config.yaml
dataset: "songs of 200 made-up bird species, synthesised, often over outdoor noise"
gain_aug_db: 6
n_mels: 64
task: "enhancement"
widths: [48, 48, 96, 192]
blocks_per_level: 3
block: "basic"
attention: false
residual_init: "scaled_by_depth"
eps: 1e-08
epochs: 57.7
lr_schedule: "cosine"
Rows from block 6, named by matrix and row number. Rows with one number belong to one channel. Each number is 128 + 32 x the weight over its row's rms, rounded and kept within 0 to 255. All counts start at 0. Numbers have three digits each.
# convs0: first 3x3 conv (model.enc.2.0.convs.0.weight, 96x96x3x3), inputs 90-95, a 3x3 kernel for each
# convs1: second 3x3 conv (model.enc.2.0.convs.1.weight, 96x96x3x3, transposed), outputs 90-95, a 3x3 kernel for each
convs0.0:075072076077075098121113130097116106113092064071058076155170189111124112123104112118119155135128140131149155113109096104108110123148134149127114114093107121099121
convs1.0:152143145152149152135133135131133143121124118131130133129142131135144137130134120123121141133126139165151165131128110135137129138148149143148152152145138179175181
convs0.1:169148135141136138170148140090137214063120199138139145071107144118106151156134140103139143096121133099147121164187118133145092118149153114127142100108107107099127
convs1.1:112132145122114084109100089139121089101133136123155180190148117169138098195179145133156151146168179126157164100098112204182168201158156153177155152169152105137126
convs0.2:093109096113128091116146165120139155105126110116174135147170129113142113130111118139152132124127118108122117135129129173129110144125116077103106138171168162134145
convs1.2:089096103136138126144138130108114122114127124086094084131143143099111104152155144157140147152154162176183183145150123079109094160165165087097090040068088108128142
convs0.3:094113106095059089114098103149121134132121128085070048085130140070117100118130143046097093098088092105089095116155106145110137125084120131086132142096107128125112
convs1.3:140161172130129136091106114072099063143153155145143144147157118166172159183181165083102114105133116158172154124100161118118137089114121152168133182193162146143139
convs0.4:129086142099123162130123087108103097121113138065067148128135108136136090120117186090113076112138095094113103138121110131143118141139108117127158100122152132134125
convs1.4:136158132119139142117135129123136125142126110132140135182207165160175144163168146087100164155147186148178197144136108162161150150144160186216197174179156145152129
convs0.5:132132124146114105158160174099080088080159113172181170128118100102098131099134084124163108137137132109134106130124171121120133169146167181155159159140113144146165
convs1.5:156158160143150144084090078199180178069091075164164147128123120145142144177180171130167139149163138132145127107123144166172178119127124081084079137146140115135138
convs0.6:138134108089070119086100122100114121123110088071062017136158157144148140124136133115107114168112121147143132109125130131134086132119133161143138183127139079109127
convs1.6:149155161176179189146143144131119110140139119153158145129131128116120121121125123104110094126125103158147138158156191168174194159164164112106097104107099169182189
convs0.7:148117122131142105127143115123161140125122136108126085056069039167176173179179189130149135139150107151128130126148151157121106115091095126115134107064071082098068
convs1.7:153162160179177159201200201093101086099102103119129125131137127074077067096108115134133126148159152128117116149145150170169176129127125117122123136142144160171188
convs0.8:083079096137139108142139175157181171169147146193207193077087104055065116087103096102146125093092083063047050180141132129124113097075132089153127141100090174152109
convs1.8:104138156159159159100102079129140133132121100090086114115146145116130144149136129098090095141123121155168175142157160144133123088067050125141138182195197120138147
convs0.9:103100107113116082103110115165177172128148170119114154104111148120119116061105102061056079112082077096108114082094058140137105132124111074083032150137130154157167
convs1.9:176199215167165161151147136129124111159159150142127140090088079115103088113093079135160132175175161152155182151160157160150143140143122070080099099101098135155146
convs0.10:079107115161135079150171140162145147084146196173134111105124125087132153108125124139149178092129167068089088163149190161124107070134157120136143140122107135150153
convs1.10:077096128152094047100111122156133117071099167090079074142136150142123118162141120153135091148152123150160170133156145119116060107123080143150149169172156152154160
convs0.11:153153114064106132146136109078122200153156106137165204126095121119109070104088108107107089143142091117138158178179144104110159154140126135089092082136117137162130
convs1.11:156142139070107165119093078102126146151121084120165216136132100161153132128123127105127178126146160194196198093097116114131158103100096140146132180182182139125117
convs0.12:136170122143125127131124109146099137106132096155119126150153144154147099128126119125099153151116142147121139135122127138150173137117127175152143118090113140114113
convs1.12:082064064147129141113106108097112101043083081150143151101121130108127128095105104165154196131130134128116128081079068157152145109120115083102097169164165121116131
convs0.13:084099105127145115096099099141110135120154143177168167142156189139147142140130150159137133177157168192154164127123114166176189141108143147125083143127136161118141
convs1.13:139133152111110136129130126167163160139140143116109100105102078130118111125117109131120156093088091077066096133130191174166182180183182053057068135136145125136142
convs0.14:068057067134103148085080061089114083071098072169164176137121136125139147144129148137117114154180142123153161100121105126144166063131113116099088147127123093102136
convs1.14:172163164180171191134121120138141147091089064094086078068068052094100091126124123098116140095094100044062076135139144187180190159154154045043060140150153103101076
convs0.15:115160147153145133162148141199175138127142116149140155143109085101087065131134118164145116175159131070114081148134182119123127108091089139136123151172191102118138
convs1.15:138128114154146147102103138143136131073093076159147090111130146117143137109137138147125171150127151161154168143162137160166184096117152087107121144147182095096134
convs0.16:055080092075074064100116098099110083126150151165146175119112116160154136101145139132115089165126148142159129051076106089093083160162135056055071146109129166178184
convs1.16:205206201173171166142152153084094110078078083083076050060074076117114113123124125109105114115119116159159144154158153166168167171174169139137137183185187172175169
convs0.17:155175152145137124131161169140130142137154189179208214121085099103135122064066106132113096126137120113089112156179184135139113118105115159146124172156105108129144
convs1.17:118104113119119135076077102147142139098105111147143129134117106125108109174156162135145157147159161180184181110122126134146160126118132120133137143153169154154158
convs0.18:092087060177156153142157166159118128076118069164141127124124108103127125159123142114130132148148120125147152089116089168167178118122102067108088162173141130129090
convs1.18:145154146138131126117151140098088086099129104144116119123119130061055070116099111117128117210214212189222209137143147123107123127104118138150142114116122139163169
convs0.19:184139140114117114134167162106108108114136131157128172087096068115129127121140113109102093108131125123158108173177155133129122093103098165149131139173140120098137
convs1.19:127152185144136135120114100166168169146124104161171146136131131149155145156167162105092102153155169226226239113117107137129130115108101130139143163179177103105119
convs0.20:168153128170138128181175180155157201160150171144166165082078118093090115063079064101145143102106102111118104162153144093122096169177144153122124116117121129140159
convs1.20:146139151126114101088083062157151155142145150148151169138137131123110112195191187140140109134133121168163148117127138123127137105130140138146138159167149192206200
convs0.21:087092111086063054116103082059073057094078079012031063164180184142135135154159133135129109178160177115129144092108089110103136090099119091109101113114115136131102
convs1.21:145138139136127146172158176128142154112101098119131112125123121102087086093085079094099106126138149164182200138123088160150134143131117123136142121124133142136144
convs0.22:102095093104076054142156136113120092151154171129147128093113104134112123122121137118100091145134169102116107134155145054078072145106135151144170063069052161169154
convs1.22:178182192151155151126133140106112110100100108086091085073079071125125119108110113130136139113117123147149148137137142163162159151150148084073070133133131127134131
convs0.23:175175144152141149145187185081090088087100140136112144106080103123147120146167142105141140132181188133182149167197183136136141060119158162131138152120111083105113
convs1.23:160161179140108102121088105197181165093126153170172131156128145154137140157142142130087094177162149183167165105116109157146127128117094134136142167150147117092113
convs0.24:153139091167141107137152173120172195138131144204161127093141169141155142172144088086150158126114149099055045179157167165143107071112137093111132153162126127156108
convs1.24:080122159166130075150122091121113089109116113085107124115126139092101106137152150160158105148155128212199182107139140127123105129131120150160168167167154163181209
convs0.25:118111136121137173150164141146147161220179073180168123161157134179129104144111095158116073161087089165125112138142143086136169091077106158114159145163146141153115
convs1.25:143125139072113183148145136108121119164126081086101094103142145091130133089109125126134146125123106185158098138127201083082180118123156176175177134137163104103099
convs0.26:093087080156151143132132145133117114140109120123115126163170154132117098082093096084106106106103112109090097125142102121110123136135119092130128117134118166166128
convs1.26:130133133153152156107123128073078069154151146139131122140150158170174174182175169125115119137146139225233225184175172117108110113094112151161154152162163194215211
convs0.27:154151119181162152135143141176157128170128147150162191177153116142151127137126105062161134077185163128131156131135161133124112122149098115198206095116135106129142
convs1.27:136119084155127082110096122134124161139138179131116098125105123153139149125139152131133119112120148119119154161143094171178102134148146137143143183177160158150135
convs0.28:123139142079082127065086044048057022114122116141120155043076070108121086130140146105079065113118146113138122111112078122143138128128097110126094135137170151154150
convs1.28:149152138180181197183175173151162171102095086117128117137139136081071073100092100067074097104102109152151141136139113157164171175164158105123131076085100144136118
convs0.29:093141153163138087192144124246100022065113175138147128174122072107154163143139179112074075120153172143157154065157190170113087073108065112146132133095078135112067
convs1.29:128087066153102077053095200133104104094114168218110036115106132141134130132125119167148150167159163142163171156153107159139124075102140152160144162168164131152154
convs0.30:131140163129155149133157137130175146044147195079109142111121114083113171138173174176187199145204196053130087201217162169137125121144105169108157120117150053099087
convs1.30:114110088142120091074091137145126100088118142099106078204177136169174102193195133089091169100118202102107219171133102165139099106121109214215196173171187118114140
convs0.31:169171151146130090102120147071100087078123171067008009152177139094118111134133137159158158144180174088091121181196153148117126119172185183162143114129085033048046
convs1.31:093116139141118090120109113160164106104145183155158162172165147145147129172167146122116136156147164144138158149136167142129124095079088134151130148171160115124119
convs0.32:078073088103100109154135122096094090123115119181179208121130122126164148107134134121143107163189167123127154050065089092096105146151144081068079089100097146168186
convs1.32:239240225165164165148157148118119130100105100081095086068071065137130134139135133122125119131119113175165152129132138160164169136149148143130130168164166166179166
convs0.33:130138134095131097121129112102047038114093116159138170154134130167150153118111134131091186149116152115106174121137172108153156125164170177160183113114097124137133
convs1.33:149096096123083099075051077154159185120132157132138106107108147143146163143157140155123160137144152139121117134086124138084126135102138141108110131107133115078112
convs0.34:063094067092105139119130133128099152084076048139144150111122136103115117092069085104090125113132128157138158086060071130112111087096096070081073150144117141159147
convs1.34:131140134164175195095096083068074079115122094146132157102108114096100097122113107173165172143144144148164155136147144114118111160158157119130126099103115135138151
convs0.35:082109106105099094122089092108099120105135136164189172132111099163158146135121134057058007155150149136125106085134133134116095142143114094083094108136095170161160
convs1.35:177193188151151147150152146117126140108115115118110097095093082132130128139134117098112120112112096196206191109119137150153154169170175136136137153148145162171148
convs0.36:137116151118124123131113124111097064124131131124137080160141129137138112135156134192062155164036113138057100157159171097123183111133171208166156164131151142135144
convs1.36:131127159112115148093090118154166134144150156173159149107114112132118116176150130156159175144167144156173151113083159128112165100107130116119102111113108122135136
convs0.37:057059068072089075132145138133089106120109099116091108123134107112115120139151145079057088121150146151154136081090083073079084102120125050033044094092108125140134
convs1.37:170170171181177175145157150081082075082084069150140135121121123068062067084074079124117120120110121119109117173178174150151151168176180157160158127131136155157159
convs0.38:161152117140137169144168176111134180156160136157173165085085132123126099125127100068108118100088105091075072162176182127174163137156153142139156121169149115137161
convs1.38:145145137141119112120095080132112142144125129138160186104099115119099106173168183144134131135129138203175184090118111107132129113125119143147145153145141177165161
convs0.39:157167176104078065178170141117146137140106105127094102100104068122109113123152136092089091124097129109128092155209171146160127172154182101114129142129147121146127
convs1.39:136136129112112103120125141168161161134139139186180161119119122133116133140123133125132126144154150221213193084082073113113116089079077129137145130127131117112112
convs0.40:135169153134114092147159128066072087128102073111089078136163144142143141131132134098138106183184151143165161118145146135155176102156154120119150144152134119083091
convs1.40:141137141145138134142126132157130127133121121159160151122111124124115122080079094147171151178179155196162159078117124128151150090106099092098107110104115079056075
convs0.41:141160151133124150139150115133123133108079081138146133141115113125153155155178173125137103162137148111139136145114143123140168080095130113127070114120097063062075
convs1.41:153160175135133144137127113184158137131131085132142127125121112108100101099088085109131109148135123152135166148173169111130130100098100115116134097092105119091091
convs0.42:159126097120144138135129124089190233195207184095118096131125149141147106141090085113168145118122094140154121186104103102144150154175151133154121065128106120105123
convs1.42:112128145109126111194152095114124118133114122037096153170174163144155133130167144143137113118117076144142117156160166123113081110109066166172156141139121167157146
convs0.43:102100094069081074141144166096101094197179158142164167033075055134141137125133115177149127128114130085082084102094134129118137084086116153100126130118105124131124
convs1.43:131140145174182192178182193104108104105097091062064063120119114023034032089092091132131131120149134167170141154125150116116141159153162089100087058069065151159159
convs0.44:116091125088071099123134141180195195181171177152174145101145130098088099126114102123128133156172137101128137079084069116102149147130092085067061126122148121142107
convs1.44:160171179164163176154150102104088090091081055103100138132128116124128123136133125068095108073081072036061064117128155167164172136142151126129132165159163092102105
convs0.45:119147137107139147106097106091126096074116100066086086106155105073090079111130093191152158133136124163119126145149117139120147160138159135129140132141155096102120
convs1.45:133130137147143144142140155100080085135139141141140127144139138161152153190197195120121121152154165136134151122128109167174156102099096080068070179177182117115115
convs0.46:126100078157146130153139156175196209141171174150152161140170165086091099161137160141174150112147133124112085076064077110096059156131134088114130140129134132125112
convs1.46:117123122132124113119129108104100087101107108086089109139142129121119108169178169129112105163149129184184165158158168124117112086090087175163152172170154202202191
convs0.47:090105123156089090158133124214220129136167172114104125118140110100088124168172161158202114168150130087107123094111086126101058136139102128135155106123108128094073
convs1.47:127133097157147085149162154146124112122118120111082044166158139126143118134142132092105112120135163109130152244217202152142102088096088196216205128135107101111102
convs0.48:057081079098085139093078103112139139089097098054050091128128144089107095103128113126097124127137126061110078091067069166133137142143156139130092156146151094104094
convs1.48:158158162189185198167162155139155144130136123135121134133121119113119104123121106074079108101090088120125141147154141162152157130143139091096103113112100139140142
convs0.49:112179160113153166138114126218141094132171177138148133197140030143125051126136095127091073159116125106111094125166188129109109132091091112140149068084121090108107
convs1.49:149122100156160160073095124121116088095145155187159111118146152125168168128167177127104101184153141174174130119129111134146159051086136180176168194196203145167159
convs0.50:140154146179142159107138108126115137066074079160173160150128142114119131169157155124108110109115104127147111092082138137140111115116101138116117101108073156125119
convs1.50:141153153146145131141157147078072064116143126115122116130136134130133125149162154164152143160161143189189188151164152152146151147139138147163152157160147188190192
convs0.51:142128134137126121149142099133180160112174200103162155112134122123136139108128168167190146172194184108159144139146149152148121114125073167099127070121143096087112
convs1.51:182161098171157137108108108132130150119139118092116108168149110159166098183188162118137145115125153132127141163158150196198193152153159160172159189215218159170142
convs0.52:109104096074055065086110099102099118086099073100076090172192184123124130065038031138113124098105124103120096103111095157139157156137141137141134127123137137116129
convs1.52:117118133163166166137133131175168167142148141130137136143139128138140128130135128128115119133113127127115113110106090117116107123128131121112112156150142150157158
convs0.53:128107093138115107107094112090106081135128122130103111128128151114107137100132121113087118126078071160100096148164126143126124143122122177123105110098089168107101
convs1.53:147158175125134148065080091161138117150151159143137132115100077185175158190177146134152123128128103152167146149129187129124141124142129137143121118126098151166150
convs0.54:156116131158158147148151138119132174126115091099083093156153167137170142136107110119135152163138168107141102130160119141172163052085074146150166144157184085134123
convs1.54:138123108105105108169135126152134139136121098054096131145136152118109107114110110189195204157170173195172189137158130093119106114123118178180193112107119105095111
convs0.55:152150157102083092168150157115114122154124150171181187062061039074090095125121137063067054097093100077108104173180169126128111182174164127110138109108114136122136
convs1.55:097109103109123129118125137166164166158152145154151138131129114156143143171162160127132138156166168197203186108092081130127137089085078130136134136154156145148140
convs0.56:131159153051064061124118106045089078164150142104106102114096075110141122111140141089069055118135139108126115127113134140148133131144151136140140124151120156159149
convs1.56:148147147122122135179175192097106108152137143108119107099102099082080085095094086111118124109116121168165162117120111154166160159157149106112111093098105132130116
convs0.57:190150147099175173136150142103105139228118049118170178134163147170145116117141123076121113145135123153183149166171125070110176059068061144151092111158166115099119
convs1.57:117121140052107174127101095112125151175111039111145153115136132133130120111118111165174129160160144217218211106146148089155178138160153131135137160173184129117116
convs0.58:059076079133111110122113083076097106104108076094091129179151162135128142153120129111110087145132112115126133083085089093089117112096094107092117128141127096114102
convs1.58:201191182177170180119127121184166181112112113137129118092091097080083076097097096091100115131136133184192179165157143132122122137134143094094100108093103155153146
convs0.59:150163144187142158153136138135080115110120148145129108194144127095112102128118140096133118153156176186158183146152198122117094084057051127166146143141115068088076
convs1.59:190174129162136103100099126139121108096135144159139113109094114111117127084088114134138152206195208190190197150142116145146141117128162135145147135147165141167168
convs0.60:119124126099091087104080070027067036150128127140126131100083103125133131147149160108091114158152155091129105152131113150161151105153139137103141161152162124133147
convs1.60:136137134162162175187172178129135149128119109098102082118123109078087078093088085101107126113113122147137144116128111177179190169168157083101110108121134140133122
convs0.61:073078075089095073117111114091106074114095104112087091117145150130120128095110123090127101099125118091081103146130138150099121082083122158136159118088139131114107
convs1.61:071081085141142146124122126131137106120138143142139133126121124155162162139129140141142171137137138198211200078058025148134118120109109097108110186182182163169167
convs0.62:115154145148118132153146152153172181122107064160132133124120117134121123147103172098083063118138088101108104133153121110095104085000074170197178182117125161123121
convs1.62:147137132089109127141115131168163133100098047111117123145140159119133144125116137164179205140143142237255227172110136154120172144101152170176175134139148076097121
convs0.63:171152170103114129114133135140115123179167130158141133167140135160139139153097122101091083150162109134130149119193188113091132083090103092135131132174166118138115
convs1.63:125142169083108146097107122136122118137117098144145132135137118132140134116112104153171196182210199201214208099091145147151200164142172140140132138136136144139134
convs0.64:175119152114107079137140151120125149105080092172117114128120069109125125086074125092152088147123102104103077163189166129090095122095098106099136151152145164159106
convs1.64:113138144108132126082108109175155118143136132172162144129146119138146138155139145163158158220210184247239204108102124117109138116100098102133117101116099150182152
convs0.65:154128122121149119172184153152148168133137112161152179120090085124095079125102107058096107080101074088121121135214211102121084125126076103126159130129120166137130
convs1.65:176162115110122120072098093143148144146138118166169162140132129142139138175175190136141144175176165244255207145112132119124141096087129171179162169171161199219189
convs0.66:069082061101085087134144171140117111126139114110094100114087095095085087139168159105078091142139121128140120107069082094095112096135133064056083136115103135161134
convs1.66:160161163162158162150171171079079076080081070155142135130128135055053058094086080120113109123126123142145149166170163153154152163164172131133134086094096160170177
convs0.67:125105111108076076082092078087103094089123095114107086176207220156166168141142152171175175095070064137130104129122127125140124114140108158139169084083082096083093
convs1.67:124123128158151142173157156148146142162172175128147139105107101092091086103107098124115130167139162133103109110122139136135138119122119138126125137127128133129132
convs0.68:157132131136151140187156123119115129165126102138132129169156149130113129150156193143148095160183150168165173153148153160130156072062059185144130170159136116099080
convs1.68:147133103097123157101105102153136135141121062145136138123114096095103108090065100141180177160166150175187145148112140127113177114066101122116116124130146107117079
convs0.69:145143097147157111120143142135124154129117140123104148163116166104109146116143131099135107141143177178186168143199147139169138069120135174138133177158106077079102
convs1.69:138158171101104108100105094163160168147128133166155179121087086138109106141099095138145132177172167153133175103120130142158154142126112101086099145142155082082085
convs0.70:155117085128107111176187153101118112128113129177128149158126148149109112129137138141119163133133145115108145126212218120167105119139149120080088099142106143167148
convs1.70:163140121132124118086086101197176193141141147158160157136115134140118127140131148089115120132138145217199177103075099093091123093073107139119122130105121122104108
convs0.71:159151116154157141154145155143135116168151151156167121131101119091112106146136110139095107179165170121129123145162180143135136069115105135166136146123109114153151
convs1.71:153141156155137135102092098154132109100140156165151135095095121096105127124123158135130133161130113188158148101115139131133154109103128118117130129127149131129153
convs0.72:117114108147129127146119145194220201080155089178157178164149168098118132194185186196193175156154150140149138097100084163140095162148122103135120123135135079062089
convs1.72:137144145132126121109110086124120113102112104097101108153157149159170156204211200120119105138126111117121116154156160139125120124124119158153152136133125143144133
convs0.73:091123109129112098127126142157204194177178149098126079119112117126107095127133128136124138079108089117096091102119105089072082136110117155130130084115115111104106
convs1.73:114108110124132124174173169097085070094104105069082094165174158135149139155166160105103097101101089106095096145144150093094110146149154153153148126127130156166165
convs0.74:066080112142105123130114137182200200181177195088126121143131110114129128132142145172212182103137138131107140123106102091078069136143142167149179100094095115133115
convs1.74:135122118134131118140161162090100091104112126077070073186190167141155130179189175112106120088096110084088085154148151082081089126133144185172173134128119161155152
convs0.75:110133129147147107149120127177205197115165118202215212168139146129152151164201175171208145157170130131137146149119144142099103148122125119119156091112112122109101
convs1.75:152157151150148145128129123118108118090099100071073079141148133146154143202200192112107108129118110138131125150157165132133131143147137154149141149147142154152141
convs0.76:093074081139103106148130099211211207175138193137097139130189167077110133118113122180221217098164175152185173112117101129146090130128133118125115115106079166119132
convs1.76:129135131115120101117136118160151158146127135120105131172165166175170166181174168144142149115117128075082079122119120118107102149148153140136133127122106126136132
convs0.77:092120083151156118130110126189196183131138136157155129171184139116115142211201216194187177155137154133105138114106098096105074161160154132100106117103121119121127
convs1.77:131131135126123117138135128117118107106113116082087096162165155140141135191198194126120111139122109159148135145153162119117114123122125162157149141141135185180169
convs0.78:127125107153146156128106103165191156095153106172178161126114111170173134176189148136118132095144078169170141152136115161123147115089052121118149132107117104107112
convs1.78:156155144136134133143132125116116105079097089050066064140152137111134128115134132136143139139127127121105101174166169157168164146159157134135128155161161116142140
convs0.79:073135161105116101164143085223193089103174206092152156125125057088130119040102149145102082074127152072104094127154154108089094146150078118132141085093123107140116
convs1.79:136088032112111076061095155100101107111112150164093025159165123147152109168181142126113158143136201126137168185153097119135124120155171176187184137168173153171155
convs0.80:085104123113114117112102123129156134052142181169179161125110053096082112091104133137148062124135088097106087153133146175123145097086102145168149131101121134108137
convs1.80:090119163127127115085113113166139123071099131125101102145171122154173135172162134093127132117127161118148190163180178158165147124126112082124124150204183097130110
convs0.81:136151164110114139070083086104106102105138131134136100093111116111154135147126127155145150098110147150131153156133132114147122156170169182143124101088102155165132
convs1.81:069066078097103107154154178127121118136139145111104103149146153170163152136131121124128166124128146135134146077075067156158159160152166070084082142146150136141142
convs0.82:091083106113106115085114108158168185126100094131109105083138145108114122121138144110101123104064114148074119121104088136138130159095125161093121129100127127126136
convs1.82:123123147117129148117126121135119113147130124083099104165156136169146131156151134143156150117129107125138118199141206126114158164162176206201182125143136129134138
convs0.83:130150097130122049122128109163207209101177199162176205116097073126115159052092090086133177107119162108127130138145157110111081118155131108135150091138113120157147
convs1.83:173154125168132049099105100111107130090105141114115126132115099149132117181170157135130103146138162161160160148149108153161118164170167128142135180198174194213187
convs0.84:095108081103106115123139142149104100086075087137104158140126124178130120143111118099164174106160145109133138103129152149144164099126107148149175105098126130122102
convs1.84:134134097147141133103104081130147182088099111114113120119122143128135151127132137142146182111113124118115110153147089162167147129149145106115110166167156140131122
convs0.85:050087038112100101074083100083108100173138174083088118098105132062086066071058093108130107127107148100109127071103079139141159140159151159133106140131158123150138
convs1.85:164164174147150153143141152137152161172156152125150130130133128152144127144147131097117109106110114100103110142147131104124124154162167120128130081088085146151147
convs0.86:112147150125127114146099106161130087140151123076141140116120092154170140146146138120137069113131108127129129105110106160128095150142067146101150082119135155149141
convs1.86:131111086122134131110127143117128150109116115147115058179217201177192157165182163149122145153120120148128130153133114140148146139157154194189177172173172155147126
convs0.87:153139112076112150192128115087164215243141018121157162098099097179126063097149171090149102101095052080117096188192097087139171175121084132122114083118146132120129
convs1.87:112102043041111165115084076098112121200099027071134173169177150150159133154159171144145172125129159174195169156127104086124141129121135150166149129166165164161140
convs0.88:122147137104096080149121109225165155125144180159180175103068025110121130079087102126089103064073118072070088144163181077092049153123104090137144073092062139166143
convs1.88:169167142155152116076112138128133133089110130182153122111122118129116122192183185121109103147133142197207204151152104144154125125139147146160155174198179159199180
convs0.89:144164148169130147128118088186133093026094083162152172142148126138142174170184176173141159081135166100142145108159159205189177093092096106127121116095103091075029
convs1.89:102093073129119116028035058150130145080104096086067050153153149155151146197194185187184200124123126090102112167162177153143126150145128192205207162174184100116106
convs0.90:126108121126121107144143099181114096106159135168166144171124115141148131149107093157123145156138178133138172142175227158159163138171114129120190181185134126165168
convs1.90:156118093104117143088111142136121119061068065152120074143139129125135113136149153123146142143145109212195134081074110089102161085106149149140124131133129144139105
convs0.91:147104126156118112149147133194143078062179182221166122116104112124130121140143125181187178165158175087131080122160239145130098104122095114134182182149134167149122
convs1.91:145127102151114093089120165162121097029087141140095034151143164125127115118123114116148130172190149182198152139117093123085087089081104155141127171151139118113117
convs0.92:156138177086084118117129149114161115129173189162151126109137111135148133119126131181175166134175171134191147159170181112117072143121112132146187085067109114101130
convs1.92:087084084126125106125108141152125086109119147159143120144144113140151101167165146091089189133121191151116173113091092129133140161179198155164168121137147113117127
convs0.93:098117099104058094110120131083085085153156145156157206112120106140121143121104130142110108149157129132148126085142100128122112187181152079094097154154132179149167
convs1.93:221219210163159157148155148099107127122105090102121098075083082120118122152143145104107103106105094198203185142127118156154148169151151119126130157152162144145153
convs0.94:122118104115100117125115101076071066130129136119084113103111108107094131142108145112093141167136163134103119133108112093100120109081119139112139113109118136121089
convs1.94:186177189160156167138133156082104095110100109128127137040058044068078071105110103126137142122149142154185182176127142162142151145125130092101085128136126153159158
convs0.95:122116165147131157134118128168133093165148146164142189169146127149129124142160196160188110213214168146194172166171133148111126143115113141126110144121119126110087
convs1.95:133113073086106119089098113149150136108099080127121081165165119159178143130136130087111147132131169125145165173134111139133157120097115134133129151186196097077062